config.toml
model = "sound classifier"
n_mels = 64
win_length = 400
activation = "silu"
loss = "cross_entropy"
head_dropout = 0.2
lr_schedule = "linear"
warmup_steps = 570
Rows from block 12 of a small sound classifier, named by matrix and row number. Rows with one number belong to one channel. Each number is 128 + 32 x the weight over its row's rms, rounded and kept within 0 to 255. All counts start at 0. Numbers have three digits each.
After each channel's rows are labels from the 100 clips, of 14848, where the channel reaches its highest value: "responds to" is what is common among them. Only what is clearly more common there than usual is listed. The data: synthetic speech, music and everyday sounds put through simulated rooms and audio effects. In brackets: how many of the 100, against the usual share in percent.
# c3: 3x3 conv, stride 2 (model.blocks.12.c3.weight, 320x208x3x3, each kernel summed), inputs 0-103
# c1: pointwise conv, stride 2 (model.blocks.12.c1.weight, 320x208x1x1), inputs 0-103

c3.284:175114096131110084061118112139134125126114189079154104203139126155142163120081117104151119143132098086174166105142114137166090120110177116134172108139101100087088119087125140074164076138174083113139142104105108117100139179137129149122183098080086044128163135158122142121159093071114161159128122139152137120142096
c1.284:151084192095135074065208105105088136134141178108178116116126109187140169092102135169174080112123138143147152118131106138128108109126167094082168134117097084093063118111132115063156138166208103099126148107141150155179096134122184179077106114062096064126159105123151145170094086069114116141120117155108168089121152
responds to: speech (71 vs 25.2)

c3.297:086124115144110075065077092061141151159102143157108146159094142138064138108126072136175118112112128156109109141158144147096089075157113202193106128158082161135196080104186102155069108140138083090088191148150124134129140081091110108111099126128116134096104111080117105119063075134133081058125115058088117120130141
c1.297:060099161089145142076129136091134161151105126153097129125091124125074115158046119069109096159119074152088095133143153059120127058115090163135128163136096119143093081105160104143148099116099108110114192095148110142103128112120096112118098099117081111114128089123073113098091068086118062091114143129105083123120105
responds to: drums (95 vs 25.2)

c3.255:134123113166086119124131144092088132173137107146134150122209117105101046105166137139127136084060122106125151159045121113131118089128188187150139130107168173133188113144135150153143110089135127123126161159128105059099161167139157130170089089137154139072170118148064145118089146138123138119061130108124107140146140
c1.255:126132124208141176154142093120095114165144083164097124083192137139085108112141088128084067149077092090108139142087132142122171084157163112182131132135165180145136151104113121106153119085116118103075133161133092124081142135122134140135095104167148133104177113153071089123137126176131100060061126118170125151131107
responds to: drums (100 vs 25.2); ring modulation (30 vs 12.8)

c3.127:170102185119131159118165133136143103117121142187134072095188126118133085122154153096193152135146125121123097079091141169131130121090122134164144124129173211168180146098081101149110102103142179106124168131141122100167113188120149112122084135102143140154074120144182094076093104088172101136097148035135124102121096
c1.127:100095120188147091157190119156142121115116055184149118128224160142110134123140149107144128136119077159130079125127135168117131110159152090185162101117094197140185128135055117130075164108138131099132130163159070121131113164066119113138086097101124143129123144124182139107134127156134125133109125071152128114112126
responds to: drums (84 vs 25.2); ring modulation (32 vs 12.8); telephone band (31 vs 13.6)

c3.14:068179138120115116144164152130094193167163095140081111122191136096085146175111126145098116143155097148130124142170123162177074154127080151132141082109134075125041023134106092117148133176123131138193214108163114120152121069118051145121149130174130114126156142073119154146141150075116087163137133099160138140180070
c1.14:073134139093135070130158165019164155114139077122086161134187112113071179179107102066163140138140090158077058174168106161135129113138094158149072105095138132119044080112140123109151130127140163107098070035147070105125139071107108160156176119125104114125186111112157134137150151087102125155120145158087089156171109
responds to: drums (97 vs 25.2)

c3.58:142114078129155104094146078144112122154154056164131192118085184100117151140111121104148076089142117181088080107101141142104121133131104095139154184130122164145136098094146084174083135106066107111130100112140125132089125186145065108103138115139111121108158117167112159145131140110124111112127138095108140127155124
c1.58:134083110103139130140088098098102118115110133163088217094126168127114091177125127088169083095133121089121098101097131106119114195114108079160128156100119088119118144116179062097118091118078145168087124096099127099129112140106100097118082092168096138136118126127089167135153097080149183100108130130131126112156084
responds to: drums (74 vs 25.2); distortion (33 vs 13.3)

c3.34:107092120056106188150072093091132157175130104109146123133095107106179137112152096101170156126108127062156126122095126082137133185138156179164080079122132096176155120120120152087111103154156081138134129155202119124166036196111088124167137136133057106135082127160118122113188128134110091136123148086099086106130122
c1.34:128115107120151134216088108121094096058157121019098096084132118155137148152109129124158182086114167077136113156080142123136101149170115174146094088088133113111164127163151194139125153105133109141153034081149114101165101149080081152140142135114068103128115112111166155127140140108075103152113086096115121128097146
responds to: speech (100 vs 25.2)

c3.216:144138151124102117078075096145087105127136185116121160150145164073161130145097114159157123149167104075153119149150156097126086096143116074135090138114144141142103151157080100128110083148163136146132081128144139095143125196142095158125099159136124092117155144187148137111130116117115078139139227122139128147107132
c1.216:127180141147078139109157119147150084087104172161106156161178230102180177119142166116110117137169077091134089124134127131079040083122084118141072155075139148147106098124129147101177126073130118130079112104144152102185056111121153099156125135128136093137138159124122142070108117104143102108147197129129125098090084
responds to: speech (100 vs 25.2)

c3.162:190118132130138118101067154143121091109150082138130139148133142140135124150102153131122103098148113162192105122186188085127073115144133141125139126185155110130096074138109048127131151221134130106126120153135080120110095108123160120241110097094115122112127115135164132147158063160143165106120108101099108124110155
c1.162:137138159139145129104130140147131077122111148132122115090107156136091162136066212165142121106157162150122117176135142110165130136115105137118169093192159101136119090080133114087150178160169070139171102156115142102204113121168163090136167123101089131078154149117083097123145130160102154072122166120089123111072141
responds to: drums (53 vs 25.2)

c3.111:107138148156095048148154140163170131120072160106153111125136137080157155083122136091138147084086162143155151138104097101164188113091122099179136172123113118150106170161166142116103123147132095148169124130095080131088074089109165112131130110101117108131127079141146070130183099152123057100078146178095107201080140
c1.111:134098127181102091188148114087117138071128164094212102138105186088128164158115159155161182115130171113143176120089119139121160048125108135142102136123119136162096131156182115111190161113123109136102075122145117126157059110150177171160123147129133134108139107145160106122160111164075085071111113091086096145095148
responds to: speech (62 vs 25.2)

c3.243:044132138134083184108106128149081166141141149184157161162172199107147181109124110091080169086176152148143101107168053098113138086127080146207097136149090086101153148081165079093132136122131131106109151126122127145087128110106132057128145122149138154086134132143151109072135149119083102160121086116153155106145101
c1.243:115123105113080167066122152158089150114131162143118099155145137115183148182122110110058155122139127127111097105156128128107145148075088082197144123092065105129156109139116107125166127110108122119153082124168132133082075121109117091115139102154131211116149122116184124083100145147096123116105153157194169111091131
responds to: drums (100 vs 25.2)